Weights of a small multi-label image tagger.
Model: 3.85M parameters, 40-pixel images, norm rmsnorm, activation swiglu, depths [3, 6, 3], widths [64, 128, 256].
Rows from block 6, named by matrix and row number. Each number is 128 + 24 x the weight over the matrix's rms, rounded and kept within 0 to 255. All counts start at 0.
# k: window attention key (model.blocks.6.attn.k.weight, 128x128), inputs 64-127
k.2 [181 127 117  89 118 158 136 109 134 126  99 160 170 129 110 129 108 124 139 156  83 169 120  97 142 113 156 147 144 158 131 150 158 117 122 166 120 139 150  84  88 126 114 104 113 105 119 128 135  81 156 107 199 121 148 159 149 108 140  88  95 125 124  86]
k.3 [127  99 113 111 174 157 165 133 154 137 103 126 155 139 127 149  88 128 127 162 156 154 142 158 156 113 122 116 123 115 124 138  95 149  72 170 130 137 121 133 157 151 103 125 131 126 110 145 120 110 134 155  68 163 154 116 163  81 140 113 133 143 129 152]
k.4 [157 148 178 117 118 140 170 127  95 106 112  79 118 135 109 101 112 160 110 156  99 132  75 115  78 161 110 131 160 115 101 145 155 135 106 151 162 110  80  75 118  75 121 149 137 114 114 125 137 130 110 156 159 116 132 152 123 112 153 142 119 164 131 118]
k.5 [101 145 107 106 108 153 138 130 117 124 129 118  90 147 120 122 143 107  96 120 119  86 154  98 131 139 123 166 125 140 104 117 105 130 148 137 133 156 151  87 118 127 121  77  95 135  98 116 108 111 126 155 129  70 127 150 144 117 171 127 103 126 112  97]
k.6 [ 90 117 142 131 119 139 162 125 120 170 113 181 128 167 134 124 119 118 118 118 158 132 120 132 138 117 146 139 135 158 110 127  76 131  67  88 161 140 172 140 147 133 154 125 167 126 123 109 102 125 141 150 106 171 110 127  86 172 127 114 120 124 117 133]
k.7 [ 88 138 164 139 145 104 156 106 140 177 156 121 144 167  99 181 131 136 124 151 198 145 136 153 149 121 126 125 131 151  92 101 131 137  80 114 151 101 130 140 105 119 129 156 154 159 133 139 122 138 113  86  72 138 107 139  88 104  99 155 161 110 111 128]
k.8 [120  69 123 106 132 107 110 122 149 150 129 122 124 163 121 126 118 105 149 138  96 102 122 133 144 131 125 122 132 112 103  50 141 109 135 147 136 129 111 118 130 115 162 135 159 162 127 127 153 119  76  97 133 168 145 128 123 117 138 116 131 121 162 150]
k.9 [154 111 159 115 138 135 166 143 132 127 144  95 173 130 118 110 159 119 145 111 127  93 119 129 118 121 131 110 104 151 119 118 130 182 147  94 143 159  91 112 154 119 144 157 136 152 143 156 141 127 165 140 150  95 114 139 107 149  93 134 108 101 170  66]
k.10 [ 85  90 160 151 134 105 143 117 101 125 116 134 107  96 130 143 108 123 117 142 138 119 116 139 144 109 121 138  95 120 136 101 112 141 106 118 137 119 130 112 131 156 110  96 198 161 134 140 110  85  78  93  91 126 132 101 126  89 117 111 135 106 137 131]
k.11 [116 105 145 123 171  72 118 128  96 100 123 117 162 139  90 125 131 179 149 114 119 135 126 119 130 103 168  83 124 112 109  73  93 139 115  97 119 127 106 145 123 121 146 151 132 137 128 147 142 135  82 113 119 104  74 174 140 116  89 109 126 167 101 167]
k.12 [131 133 107 102 128 162  89 110 143  77 164 102  93 149 146 105 126 137 140 119 138 126 158 132 139 149 157 126 119  88 115 144  90  79 155 106 158 144 106 124  60 127 132 102 139 137 133 136 106 134 137 125 116 116 121 172  85 186 178 130 136 154 142 143]
k.13 [130 120 116 116  97 100 140 109 109 127 129 143 140 111 159 135 132 124 151 109 109 117 101 112  98 109 120 152 160 129 113 140 135 130 129 141 103 139 107 112 152 141 134 167 133 112 119 144 116 102 122 185 126 127 131 131 118 123 140 118 127 119 163 113]
k.14 [102 117 152 104 170  73  88  90 189 148 142 122 123 127 154 141  96 107  97 162 115  97 119 156 115 100 126 139 112 145 149 138 105 125 159 129 124 155 140 194 135  92 185 157 147 140 140 101 125 150  86 116 174 138 146 113  86 117 134 125 131 112 147 188]
k.15 [ 95 120 127 125 104 167 134 148 125 136 141 154  90 118  84 177 120  99 150 129  89 137 141 134 142 120  98 130 120 157 157 106 118 131 138 132 119 144 165 112 117 118  78 159  79 106 121 131 170 141 180 158 121 159 142 101 120 154 146 121 113 137 127 103]
k.16 [149 116 179 156 119 140 157 105 107 142 134 139 114 116 215 133 127 132 159 128 138 152 123 129  99 118 137  94 101 133  98 118 159  98 116 148 125 113 115 102 104 192 137 122 131 115 150 117 152 155 100 150 171 113 118 136 112 135 174 113  77 127  57 139]
k.17 [ 94 128 167 115 141  89 116  97 104 106  95  76 138 117 167 122 124 144 145 132 153 121  70 129 115 108 127 120 135 134 101 105 119 142 157 132 138 169 126 118 112 163 125 121 155  93  70 144 130 118 117 159 137 154 109 117 140 139 109  91 145 134  90  89]
k.18 [111 131 153 123 140 135 100 154 120 132 117 109 128 138 178 124 128 103 115 178 149 130 108 123 167 143 162 111 165 139 117 121 121 117 150 126 152 105  85 113 131 117 130 120 122 166 151 171  96 127 128 104 112 150  77 154  78 144  87 133 112 116 120 135]
k.19 [143 106  76 116 122 100 134 144 137 142 146 113 127 162 102 116 122 147  90 125 151 112 111 149 145  99  79 116  96 101 154 107 112 140 129 136 113 161 115 165 107 102 151  99 134 123 145 144 146 165 134 143 114  98 106 130 122 124 151 131 117 135 144 103]
k.20 [144 138 120 125 106 141 162 109 121 106  79 117 118 154 106 134  87 115 133 125  75  94 149 115 111 116 126 115 113 133 134 148 149 166 159 106 131 116 133 101 137 131 113  92  83 104 145  89 107 175 102 125 139 161 168 112 111 112 105 133 131 113 108 141]
k.21 [104  89 117 107 115 143 150  96 147 140  89 140 115 136 145 104 154  95  99 124 146 134 100  92 123  94 139 173 122 114 141 133  97 135 151  90 158 119 110 189 171 136 151 129 122 101 141 124 157 126 121 141 113 117 127 136  97 159 135  90 193  95 139 133]
k.22 [141  98 135  96  90 123 128 127 141 157 119 127 112 125 105 117  99 109 128 132  85 146 154 139 147 157 113 104 143 118 142 114 181 136 140  85 125 148  97 113 167 119 150 155 176 143 151  92 165  99 164 138 133  72 145 113 139 137 125  93 100 145 117 140]
k.23 [129  98 143 127 147 137 159 159 153 159 144 141 117 147 104 142 103  89 110 106  88 161 207 141 109 109 115 138 142 107 188 153 154 120 145 126 116 110 155  91 125 107 128 180 155 123 136 129  77 120 116 149 106 189 119 143 156 135 116 131 126 118 116  93]
k.24 [130 135 110 148 143 149  89 155 160 160 137 131  92 118 102  91 150 124 111 120 107 181 120 111 120 123 148 142  83 149 118 127 126 132 134 179 133 116 126 121 152  82  91 154 143 124 172 137 120 121 165 141  92 114 132 138 153 113 128 113 150 130 139 135]
k.25 [152 121 101 106 142 126 145  30  76 125 150 100 141 153 168 132 132 150 125 131 129 123 145 135 149 110 106 112 139 107 146 132 124 127 132 154 152 117 120 143 109 135 126  92 120 114 162 118 116 125 103 109 145 126 110 140 113 140 145  85 132 146 161 159]
k.26 [128 117 119 149 149 132 165 139 132 153 132 106 144 125 134 114 101  94 188 123 128 110 111 123 117 133  86 127  97 130 170 125 114 120  92 134 125 107 143 110 120 109 111 160 128 113 117  93 125  83 149 131 101 156 162 140 165 133 116 137 107 112 159 103]
k.27 [143 135 145 124 142 144 120 137 136 120 113  96 102 101  87 132 137 103 124 119 126 167 170 179 168 168  96 155 157  97 153 150 155 136  84 130  92 116 130 111 112 103  94  66 109 114 124 128 109 139 128 110 145 150  84 122 174 131 108  93 117 103 112 144]
k.28 [113 142 116 137 114  96  84 134 145  75 114 163 104 127  95 154 149 102 159 134 132 123 132 123 125 107 136  81 160 146 116  99 121 108 118 129 124 139 132  94 144 120  87 130 151 138 150 107 143 139 152 124 103 125 116 128 133  94 138 135 126 109 133  92]
k.29 [131 136 129 161 136 115 127 100 137  72 116 165 157 152 161 117 157 124 112 144 163 117 108 128 138 107  88 120 113 130 106 122 105  74 128 109 123 142  91 143 129 135 111 143 119 147 100 142 137 135 107 114 111 106  86 101 101 179 110  99 111 130 123 155]
k.30 [164 117 113 121 124 125 156 186 142 116 131 167 108 145  68 136  97 150 146 124 104 119 166 110  93 123  96 143 143 143 142 134 144 133 128 143 148 138 132  86 153 185 121 113  94 133 127 147 120 154 124 168 124 103 127 108 151  97  92 100 162 141 105 123]
k.31 [137 141 126 141 142  99  97  98 148 132 143 124 138 149 167 125 119  85 110 165  97 144 143 124 135 165 154 157 181 140 111 119  85 130 141 117 144 107 136 165 119 101  99 160  98 138 140 160 136 144  95 135 122 141  81 167 148 127 107 135 132 111 165 145]
k.32 [119 135  74 133 144 143 111 118  93 133 134 150 126 157 137  91  93 126  91 111 133  69 132  85 100  87 165 134 143 128  79 108  90 125 101 162 125 121  86 139 108 141 106 138 147 107 129 149 148 105 171 132 158 151 110 143 132 160 110 113 119 118 117 136]
k.33 [118 162 142 183 162 142 122 152 112 128 161 148  95 183 112 141 151 147 159 150 134 142 139 125 137  86 153 112 142 133 130 124 125 126 167 117 154 149 121 133 141  96  94 113 108  92 134 119 126 121 130  83 125 129  89 109 174 149  99 130 114 105 152 117]
k.34 [103 122 141  86 111 107 141 121 120 109 109  93 143 135 147 146 142 128 118 165 194 163 106 146  94 131 134 150 131 144 106 157 114 126 133 112 156 156 124 129 122  97  84 129 123 137 119 145 129 115 141 137 112 158 132 140 156 119 130 119 130 129 150 152]
k.35 [119 108 116  98 112 151 142 149  98 152  99 145 113 142 142 162 129 123 165 153 150 133 112 170 128 109  94 138  96 168  95  80 136 158 145  90 138 143  77 156 123 121 109 122 148 114  88 146 121 151 153  75 184 138 146 140 126 150  79 182 152 109 161 134]
k.36 [112 144 127 102 107 169 138 159 145 143 125 122 140 108 172 148 142 125 146 106 107 143 132 165 142 159 138 128 187 121 139 170  99 124 173 129 123 124 115 135 141 146 167  99 119 105 144 133 134  95 141 112 131 147 154 174 123  94 155 114 147 137  94  96]
k.37 [105 135 109  85 122 152 153 164  95 146 103 119 145 120 121 162 110 112 108  50 125 104 149 123 146 165 127 133 112 140 122 141 149  91 113 144 132 135 128 134 160 123 141 156 133 179 145 135 135 107 129 115 161 143 108 146 156 115 140  89 157 126 149 118]
k.38 [106 108 132 129 150 150 118  96 127 128 148 148 118 127 118 122 137 107  97  81 138 124  67 127 126 163 109 128 164 109 122 101 164 142  97 147 102 118 151 179 130 117 119 110 101 101 100 151 120 138 101 138 124 128 100 131 141 110 145 117  98 130 106 146]
k.39 [124 106 141 129 151 120 145  92 121 140 137 146 123 131 123 100 116 138 138 136 181 131 106 145  69 166 151 128 158 134 128 100 147 139 126 125 123 114 142  71 122 112 117 124 120 125 126 109 125 138 156 134 109  82 141 133 102 130 117 137 105 149 149 106]
k.40 [ 97 107 156  79 137 116  98 126 149 109 128 132 119 180 161 159 123 138 148  67 129 130 112 141 111 156 142  90 116 109 146 163 165 114  89 158 119 123 146 117 158 187 121 130  95  89  48 118 195 141 152 121 122 125 156 140  92 108 152 124 142 101 130  95]
k.41 [130 140 108 125 161 136 104 116 111  96 163 168 110 150 117 128 124 175 158 145 141 157 115  69 157 127 109 133 131 129 110 139 158 137 155  99 164 118 105 127 121 120  91 143 116 107 171 147 162 120 148 117 140 170 114 116 116 168 117 138  83 157 147 103]
k.42 [137 150 108 147 130 142 120 123 164 126 126 141 127 126 162 145 141 182 131 123 150 114 137 165 130 168 141 154 132 110 156 103  94 130 138 150 139 144 115  91 129 145 126 147 117 131  74 137 136 134 120 119 112 140  95 134 131  97 151 109 132 131  99  95]
k.43 [136 123 157  89 105 136 154 119 125 143 130  63 159 120 130 104 110 126  69 148  68  83 173 118 131 191 127 168 130 137 140 142 136 117 115 111 105  99 130 120 164 137 105 143 136  99 121 103 176 115 131 105 128  86 153 126 153 151 106 121 159 140 120 131]
k.44 [163 152 159  98 127 136 121 149 144 138 130 133 156  99  99  89 110  91 121 114  98 117 168 117 163 135 103 152  99 115 137 129 159 161 117 104 129 117 161 144 152  74 122 130 108 115 150 114  98 152 119  99 114 131 180  78 159 161 115  92 159 115 124 108]
k.45 [134 103 129 151 103 108 105 138 120 113 119 127  97 169 140 138 105 148 134 134 198 128 100  85 131  96 158 105 115 132 122  89 107 118 134 147 169 159 122  96 117 143  93 122 133 128 152 154 134 152 116 116 161 134 113 111 102 176 151 172 133 131 120 139]
k.46 [117 156 125 135 120 154  99 134 140 115 104 119  98 132 104 127 124 108  93 135  58  87 152 111 117 153 118 124 119 146 168 126 176 147  50 117  56 130 116 108 148 150 175 147 135  64 125 164 134 123 103 117 121 139 135 128 142 110 151 104 132 145 131 137]
k.47 [135 152 106 146 120 118 105 127 130 180 114 102 122 120  92 134  97 124 136 100 166 159 165 100 103 180 131  96 128 109 159 125 146 116 149 139 157 179 159  94 128 107  94 135 147  85 159 124 111 140 133 136 137 121 107  78 105 138  94 125 164 160 133 120]
k.48 [111 139 112 111  95 203 113 135 113  94 172 142 133 111 160 116 138  92 165 138 178 125 127 107  73  90 129 130 120 112  98 128 144 108 132 144  79 112 131 141 145 147 160 148 140 145 127 145 140 112  88 108 135 147 148 141 134 127 145 114 150 151 127 161]
k.49 [123 144 150 104 121 166 112  96 116 165 142 143 112 150 108  94 150 129 137 121 160 122  93 117 119 160 172 136 127 117 163 117 112 123 151 135 136  90 141 133 105 111 130  97 162 145 165 120 125 120  98 130 137 136 146 120 157 128 123 138 131 129  93 111]
k.50 [180 132 149 106  88 137 141 131  93 123 159 123 158 152 130  99 129 122 132 155 134 164 124 154 124 155 116 149 115 137 157 100 121 148 121 159 155 142 122 135  87 155 138 122 120 118 158  62 162 144 104 130 130 139  48  95 138 151 106 139  94 145 130 130]
k.51 [126 127 141 103 124  79 112 167 122 151 117 154 105 107 129 142 173 170 138 161 153 134 141 127 118  94 114 111 135 134  95 113 135  90 168 100 162 150 121 113  84 125 114 135 178 104 129 125 167 105 119 116 122 136 135 147 129 167 111 121 121 132 137 152]
k.52 [135 122  97  65 145 111 126 138 154 118 143 175 134 137 158 125 158  89 136 117 121 103 136 114 123 121 149 142 133  55 122 121 124  99 142 118 105 107 123 121 157 129 111 132 125 142 153 165 108 142 128  93  89 151  99 120 120 123  98 144 101 165 133  77]
k.53 [118 106 128 138 117 149 173 143 116 150 145 118 123 136 148 156 101 124 114 141 106 116  99 119 119 156 105 121  73 111 131 160 153 135 137 148 121 116 139 130 109 145 121 108 152 126 174 132  80  98 133 146 149 107 150 123 141 138 108 133 125 165  77 135]
k.54 [139 141 128 120 124 152 130 111 130 143 126 168 160 145 158 122 144 125 118 150 136  97 100 150 136  83 125  78 133 130 120 120 138 111 132 130 122 155  78 158 144 129 135 109 127 112 107 131 156 122 138 146  88 112 142 154  96  90 108 130 153 155 117 170]
k.55 [127 171 118 144 115  96 114 134  69 124 157  72 144 139 155 162 124 145 133 150  95 148 132 122 100 106  90 133 121 111 108 112 110  91 144 115 123  89 113 143 122 111 188 113 137 120 145 105 119 132 147 130 143 119 138 115 148 154 145 101 154 134 154 163]
k.56 [124 111 116 161 105 169 154 142 107 121 120 132 181 148 152 113 129 127  95 143 136  84  90 115 110 136 102  94 136 104 148 102 151  86  76  82 129  76 137 132 123 174 114 173 127 112 154 126 106 106 104 154 145 131 150 144 115  69 129  83 181 128 150 126]
k.57 [151 175 158 119 136 139 163 145 124 125 114 153 125 103 160 116 109 113 130 154 149  82 120  86 130 117 131  90  99  65  64 116 157 114 104 102  76 108 140 138 108 150 145 147 110 124 147 116 135 147  92 151 133 139 126 135 151  87 141 101 135 145 137 146]
k.58 [ 97 147 156 140 127  89  99 171 135 111 124 147 124 122 110 112 125 129 118 108  97 140 155 136 112 164 133 118 101 129  80  93  86 133 133 110 140 160 122 130  82 136 128 158  90 125 153 111 153  98 124 123 102 124 157 119 168 124 119 102 136 132 152 124]
k.59 [129  98 140  81 151 113 117 120 151  93 130 170 113 169 110 119 151 132 152 134 135  89 126 100 110 111 146  81 153 130 150 123 116 105 154 147 130 115 122 158 121 173 142 189 105 138 108 142 134  92 189  92 128 107  88 104 135 102 120 115 171 157 165 124]
k.60 [122 142  98  95 134 124  87 145 122 110 132 116  72 136 109  97 125 134 139 125 118 153 128 130 133  40 145 111 162 105 107 159 108  83 138 135 110 131 109 126 126 163 103 124 123 155  84 131 142 133 131  87 129 125 137 118 107 167 126 176 119 113 180 149]
k.61 [167 127 102 116  88 124 164 130  93 155 134 165 158  98 115 154 120 124 125 138 137  59 144 134 150 170  95 143 170 126 158 169 144 160  84 148  89  80 145 138 138 124 145 139 134 158 174 152 134 136 129 154 143 113 167 108 129 137 130 145 160 101 108 140]
k.62 [ 87 110 176 181 133 111 121 169  80 101 123 107 134 158  98 152 127 109 134 153 124  93 125  76 114  82 147 138  84  93 120 128 114  71 130 120 141 161 108 132  99 147 141 112 101 135 100 125 172 127 180 121 159 120 146 122 122 141 165  95 141 156 139 135]
k.63 [120 115  91 163 134 152 195 103 126 115 133 117 120 114 140 104 199 121 129 135 130  82  38 130 122 113 154  96 123 133  88 126 140 120 164 134 108 142 143 153 108 178 125 118 174 114 133 137 137 164 127 110 136 118 150 132 101 167 151  76 146  99 143 163]
k.64 [134 120 148 152 133 107 140 157  79  90 109 137 127 131 143 105 116 182 157 140 124 103 113 146 125 152 149 124  98 122 124 169 150 115 115 133 143 129 121 146 120 148 140 137 140 128 101 129 144 112  83 145 150  98 120 139 106 116 139 121 111 102 115 120]
k.65 [136  60 119 136 121 147 120 140 156  91 127 130 162  83 114 143 130 140 111 113 138  96 141 173 117 141 144 135 122 113 151 154 139 120 116  65 149 101 117 125 109 126 165 143 122 136 114 104 117 165 119 130 153 153 138 113 138 180  97 108 117 118 205 167]
k.66 [ 99  87 121 128 160 113 130 128 131  76 157 129 128 131 127 141 109  84 125 149 144 142 108  97 105 128 112 141  98  95 151 133 134 103 146  84 148  87  85 178 144 177 146 117 145 100  95 139 131 133 145 124 134 105 134 101 115 121 122 128 104 103 161 166]
k.67 [107 162 162 107 121 120  84 109 135 147 178 129 105 134 144  86 117 148 164 121 128 106  73  98 118 137 150  96 126 117 116 114 134 155 128 132 141 164 100 121 144 124  94 109 146 149 111 143 129 107 123 139 107  77  97 134  99 122 137 109 118 181 159 136]
k.68 [ 83 137 179 128 131 116 138  96 151 106 102 122 137 111 166 150 119 128 148 108 142 103 129  97 113 144 168 138 103 150 147 128 154 124  87 135 164 152 100 145 109 109 169 109 119  97 168  93 146 159 138 124 132  83 155 140 164 129 145 154 110 132 117 112]
k.69 [138 145 150 120 106 140 128 111 142 149  92 121 129 106 117 111 135 184 134 101  76 167 174 188  86 106  81  94 110 134 115 124 125 147 109 158 129 136 119 116 154 130 110  81 126 149 163 184 143 120 167 119 127 178 164 113 124 105 104  96 127 117  78 126]
k.70 [146 171 115 127 150 113 135 153 151 130 142 159 145 105  96 111 115 152 167 126 145 137 128 122 134 105  96 112 129 141  76 117 106 113 115 153  88 136 126  94 114  84  72 101 115 102 151  74 129 138 126 135 150 138 102 114 122  99 152 124 172 133 106  69]
k.71 [ 77  80 105 160  70 115 127 132 111 139 137 177 148 140  97 109  88 118 141 129 132 144 126 136 135 167 149  80 107 131 114 138 144  88 129 145 111  84 117 132 157 145 133 113 105  73 135 128 109 144 134 147 151 120 152 160 125  91  94 122  67 118 159  86]
k.72 [134 133 151 129 127 126 141  95  85 109 137 108  92 131 123 127 141 136 140  95 134 137 172 136 107 127 152 138 109 148  96 124 110 145 143 142 134 176 129 139 118  98  72 107 119 129 144 122 117 117 154 130 129 120 147 159 141  89 133 152 102 150 130 144]
k.73 [143 107 124 146 117 145 126 118 147 144 118 120 139 124 149 113 162 152 139 124 118 141 142 115 145 102 160  86 148 106 114 160 121 159 113 131 132 119  87  84 145 147 115 156 114 125 120 154  99  93 144 121 101 134 113 103 136  81 158 119 126 148 163 137]
k.74 [ 69 131 187 137 119 126 136 135 131 103 137 105 165 162 160 130 144 156 122  93 119 120 123 139 144 108 147 121 172 144 101 128 151 156 139 147 152 119 112 165  97 179 142 129 138 179  97  90 140 147 153 131 117 118 117 165 112 132 172 106 127 121 139 131]
k.75 [155 110 155 158 161 130 165 147 143 147 135 103 136  85 156 116 102  83  97 101 126 144 110 116 154 131 127 140 125 161 153 144 137  84 125 106 169 108 117 123 126 192 234  89 104 143  97 147 121 149  99 104 167 114 143 148 146 174 121 154 140 151 209 129]
k.76 [153 128 154 119 102 126 160 132 137 119 167 119 109 158 156  98 122 120  81 135 135 140 143 137 135 107 143 145 135 145 146 125 174 116 116 124 135  92 157 143 121  78 155  86 121 137 125 153 141 103 109 136  99 139 108 106 124 124 145 139 123 139 150 135]
k.77 [127 119 121 137  94 125 109 106 143 179 148 123 152 138 126 122 158 152 149 158 141 119 158 113 141 158 129  91 136 136 106 130 116 176  95 152  79 174 112 141  94 110 125 125 166 150 132  95 122 149 128  89 130 108 146 138 143  84 124 124 110 133  97 134]
k.78 [105 124 105 143 170 151 161 134 117 120 137 146 137 152  90 122 133  89  72 137 156 110 121 156 140 122 137 168 153  97 128  92 169 126 153 163 130 112 142 157 127 198 121 125 113 141 108 129 103 113 108 143 103 120 102 144  97 168  77 150 151 127 160 191]
k.79 [ 98  81 106 120 133 161 159 130 165 122 145 101 111 159  84 128 112 148 133  98 152 120 173 135 118 104 135 170 147 121 133 122 157 131 137  82 113 127 109 157 137 133 151 116 111 131 125 113 108  93  84 115  97  82  93 123 117 134 114 105 140 123  95 114]
k.80 [134 107 127 174 134 140 128 118 131 151 107 131 145 170 108  93  91 143 124 114 120 143 131 146 117 139 145 157 133 127 127 155 146 116 143 120  63 191 141  80 120 129 132  90  92 129 185 134 115  87 152  93 100 101 102 130 123 112 119 101 114 105 126 155]
k.81 [124  92 123 151 120  97 118 169 109 118 104 131 124  90 152 151 102 109 126 112  92 127 122 124  96 141 126 114  89 137 105 116 165 118 118 161 130 119 112 103 114  83 114 130  91 143 147  82 109 123 157 152 115  85 147 100 124 159 137 120 150 117  90 134]
k.82 [130 179 125 143 156 125 142  94 140 113 155 125  86 191 156 157 167 129 157 119 121  90 170 134 112 123 107 130 144 100 115 138  70 134 118 118 136 130 141  63 108 161 154 149 155 145 105 137 136 103 130 120 105 149 117 164 127 109  74 130 146 163 120 146]
k.83 [173 140 145 128 144 139 114 148 157 113 127  94 139 121  78 181 116 136 119 113 142 141 152 109 156 136 146 113 122 111  94 169 129 138 156 158 144 118 122 121 124 138 104 100 108 100 126 122  98  99 123 130  86 148 132 168 114  99 152 120 123 118 115 123]
k.84 [135 150 114 129 174 134 126 151 132 137 176 102 119 134 167 117 151 196 119 133 146  97 113 116 157 137 146 102 169 114 149  93 127  96 105 117 157 157 152 101 100 120 113  82 114 101 162 148 166  79 111 121 121 102 146 150 175 115  95 136 111 114  89 136]
k.85 [157 115 159 127 121 106  67  79 143  89 131 113 168 142 139 135 169 160 142 110 100 100  68 110 127  85 155 145 153 124 127 126 128  92 147 165 142 109 165 107  98 106 141 120 137 130 129 187 140 114  84 115 109 166  93 106 102 136 136 159 151 152 133 177]
k.86 [111 148 157 129 150 123 149 121 108  98 131 147 109 126 106 150 136 114 139 120 131 140 141 126 140 108 156 106 140 133 132 162 131 135 110 133 144 156 135 130 138 143 136 136 137  86  86 142 117 120 161 122 115 113 141 128 149 157 134 125 131 152 127 112]
k.87 [121 109 136 105 127  92 109 176 125 114 148 107 109 131 187 128  99 147  68 156  55  93  83 139 129 122 134  83 135 113  96 115 157 112 144 126 106 131 125 146  91 121  96  98 136  88 148 116 151 105 137 141 166 125 100  89  87 161 180 115 144 145 144 114]
k.88 [159 124 111 126 171 117 120 102 105 117 139 161 108 162 153 179 158 165  96 109 156 144 116 107 141 120 132 127 156 108 152 135  74 117 137 145 157 135 133 132 160 124 145 154 153 138 132 159 127 125  77  85 108 166 173 115 117 172 133 120 126 115 163 153]
k.89 [116 150  88 140 118 103 130  95 162 125 102 123 146 145 125 147 144 109  95 134 137 124 151 150 134 119 135 134  85 100 115 174 156 170  86 138 141 120 144 140  77 159 151 159 126 125 138 157 102 134  99 109 108 144 151 133 143 127  74 121 163 122 124 116]
k.90 [134 116 154 148 123  95 145 157 130 126 185 119  99 124 131 140 105 123 160 129 132 122 115 114 126 146 122 118 123 136  96  96 125 127 131 137 111 135 135 163 131 124 156 137  85 100 133 150 135 135 133 160 156 100 153 126 103 146 138  76 123 139 109 108]
k.91 [135 145  77 145 142 126 177  82 134 157 130 152 140 154 126 146 110 146 167 111 135 131 150  98  84 156 111 109 160 159 125 154 129 147 112 129 125 124 147 148 150 155 111 113 163 140  63 154 136 114  92 105  59 190 115 143 151 139 123 154 139 117  91 133]
k.92 [148 147 123 115 103 142 107 152 111 104 152 127 126  95 145 126 109 136 126 135  95 124  88 110 140  91 141 111 111 109 122 144 131 117 158 123 177 135 140 124 106 125 103 156 110 108 107  96 120  96 129  87 162  71  77 105  97 110 144 124 119 115  97 149]
k.93 [ 88 121 162 148 156 142 129 136 107 110 133 117 145 131 169 104 135 128 116  97 142 156 166  92 151 122  98 163 122  99  84  71 157 184 147 144 132 125 162 138 112 148 152 137 138 120 130 105 138  89 137 137 139 139 124 122 107 117 136 145 162 128 155 144]
k.94 [111 110 109 115 143 127 105 127 160 132 136  93 139 104 133 118  83  94 134 138 156 141  97 155 125  97 147 157 142 135 128 120 126 136 125 118 151 143 156 176 145  90 140 148 134 142 165 120 157 148 178 110 155 119 116 116 114 164  99 113  85 145 117 148]
k.95 [166 100 114 124 158 102 128 138 150 139 127 140 161 147 134  91 165 110 157 153 158 129 163 107  58 131 111 121 111 151  94 135 105 125 130 116 137 120 148 143 138 133 112 112 141 155 138 133 105 122 127 102 138 170 136 141 134 122 146 142 156 118 106 126]
k.96 [172 140 144 106 138  60  99 102 161 140 146 149  63 130 131 161 151 122 138 122 129 135 134 151 137 123 172 169 143 109 161  60 146 132  71 109 178 134 157 111 134 136  69 149 111 124 140 112 111  92 149 121 131 143 125 148 123 119  96 183 129 151 143 127]
k.97 [134 147 179 110 103  90  86 146 159  84 126 101 113 113 189 153 136 117 136 122 108 135 136 121 108 168 127 125 101 135 150 136 110 154 113 168 156 141 130 101 166 111 120 134 137 133 168  89 119  87 137  92 115  88 115 188 120 105 116  68 124 198 127 140]
k.98 [ 60 121 106 139 113 129 153 154  96 199 142 144 161 101 123  64 166  85 185 134  80  69 159 116 143  65 160 113 115 113 106 114 137  75 168  98 120 129 100 123 151 108 152 136 110 101  97 131 113 162 143 153 140 135 122 106 151 124 123 104 159 154 155 148]
k.99 [ 88 142  91 112 160 148 133  96 160 108 114 159 142 109 113 165 121  91 125 147 114 150 129 115 140 124 103 137 148  54 130 152 143 115 124 157 155 178 139 106 125 133 127 111 142 169 129 151 172 134 108 136 146 128 121 140 124 131 153 128 140 101 136 127]
k.100 [ 93 165 133 159 125 124 106 152 115 124  81  80 141 161 132  63 107 111 178 147 125 118 139 150 138 124 111  95 108 137 133 139 138  99 181 109 132 123 146 181 108  98 162 149 115 135 126 130 115 120 151 121 146 125 120 115 134 120 186  92 122 132 174 154]
k.101 [121  86 110 129 148 104 106  78 139 101 132 108  65 119 136 142 155 156 134 159 155 125 101 121 104 118 169 129 133 113 116 136 149  88 129 163 129 128  99 145 138 100 169 153  84 143 122 126 142 102 137 132 159 106  93  96 127 158 178  95 124 138 132 132]
k.102 [135 135 157 123  94 103 103  90 101 155 125 143 100 175 124 163 114 165 142 126 129 130 140  84 101 143  98 106 117  79  74 139 122 128 134 148 147 140 119 125 139 138 155 113 124 139 109 131 109 137 175 157 129  93 112 118 148 114 109 123 143  82 134  94]
k.103 [129 124 174 141 130  82 131 123 108 156 101 118 105 140 119 106 120 135 142 120 156  94 118 184 127 131  87 156 143 123 146 145 119 168 167 133 142  93 125 101 167 180 146 144  89 100 127  98 160 123 115  79 126 129 144 167 118 135 149 162  67 152 101 134]
k.104 [ 98 132 121 136 158 116 116 147 106 113 122 108 117 107 120 146 175 118 145 135 137 120 144 108 128 126 110  87 157 152 151 161 117 115 118 129  97 154 117 123 110 108 137 151 130 117 118 108 118 129 131 137 147 127 108 148 100 130 120 112  97  89 128 111]
k.105 [106  90 159 136 123 157 123 140 133 133 149 162 183 137  97  87 159 118 126 171 139  65 135  97  97 128  83 101 120 127 109 158 129  93 132  92 106 132  99 137 162 138 140 158 117 123 134 106  97 127 123 121 171 124 145 152 146 163 121 142 112 159 147 134]
k.106 [155 103 131 144 121  96 114  84 135 130 154 126 153 152 161 158 110  98 128  96 180 130  72  90 138  77 125 137 137 129  67 125 112 104 165 139 124 130  92 139 100 152 140 172 173 126 131 118 111 155 112 141 128 151  96 137 147 122 149 102 142 106 109 135]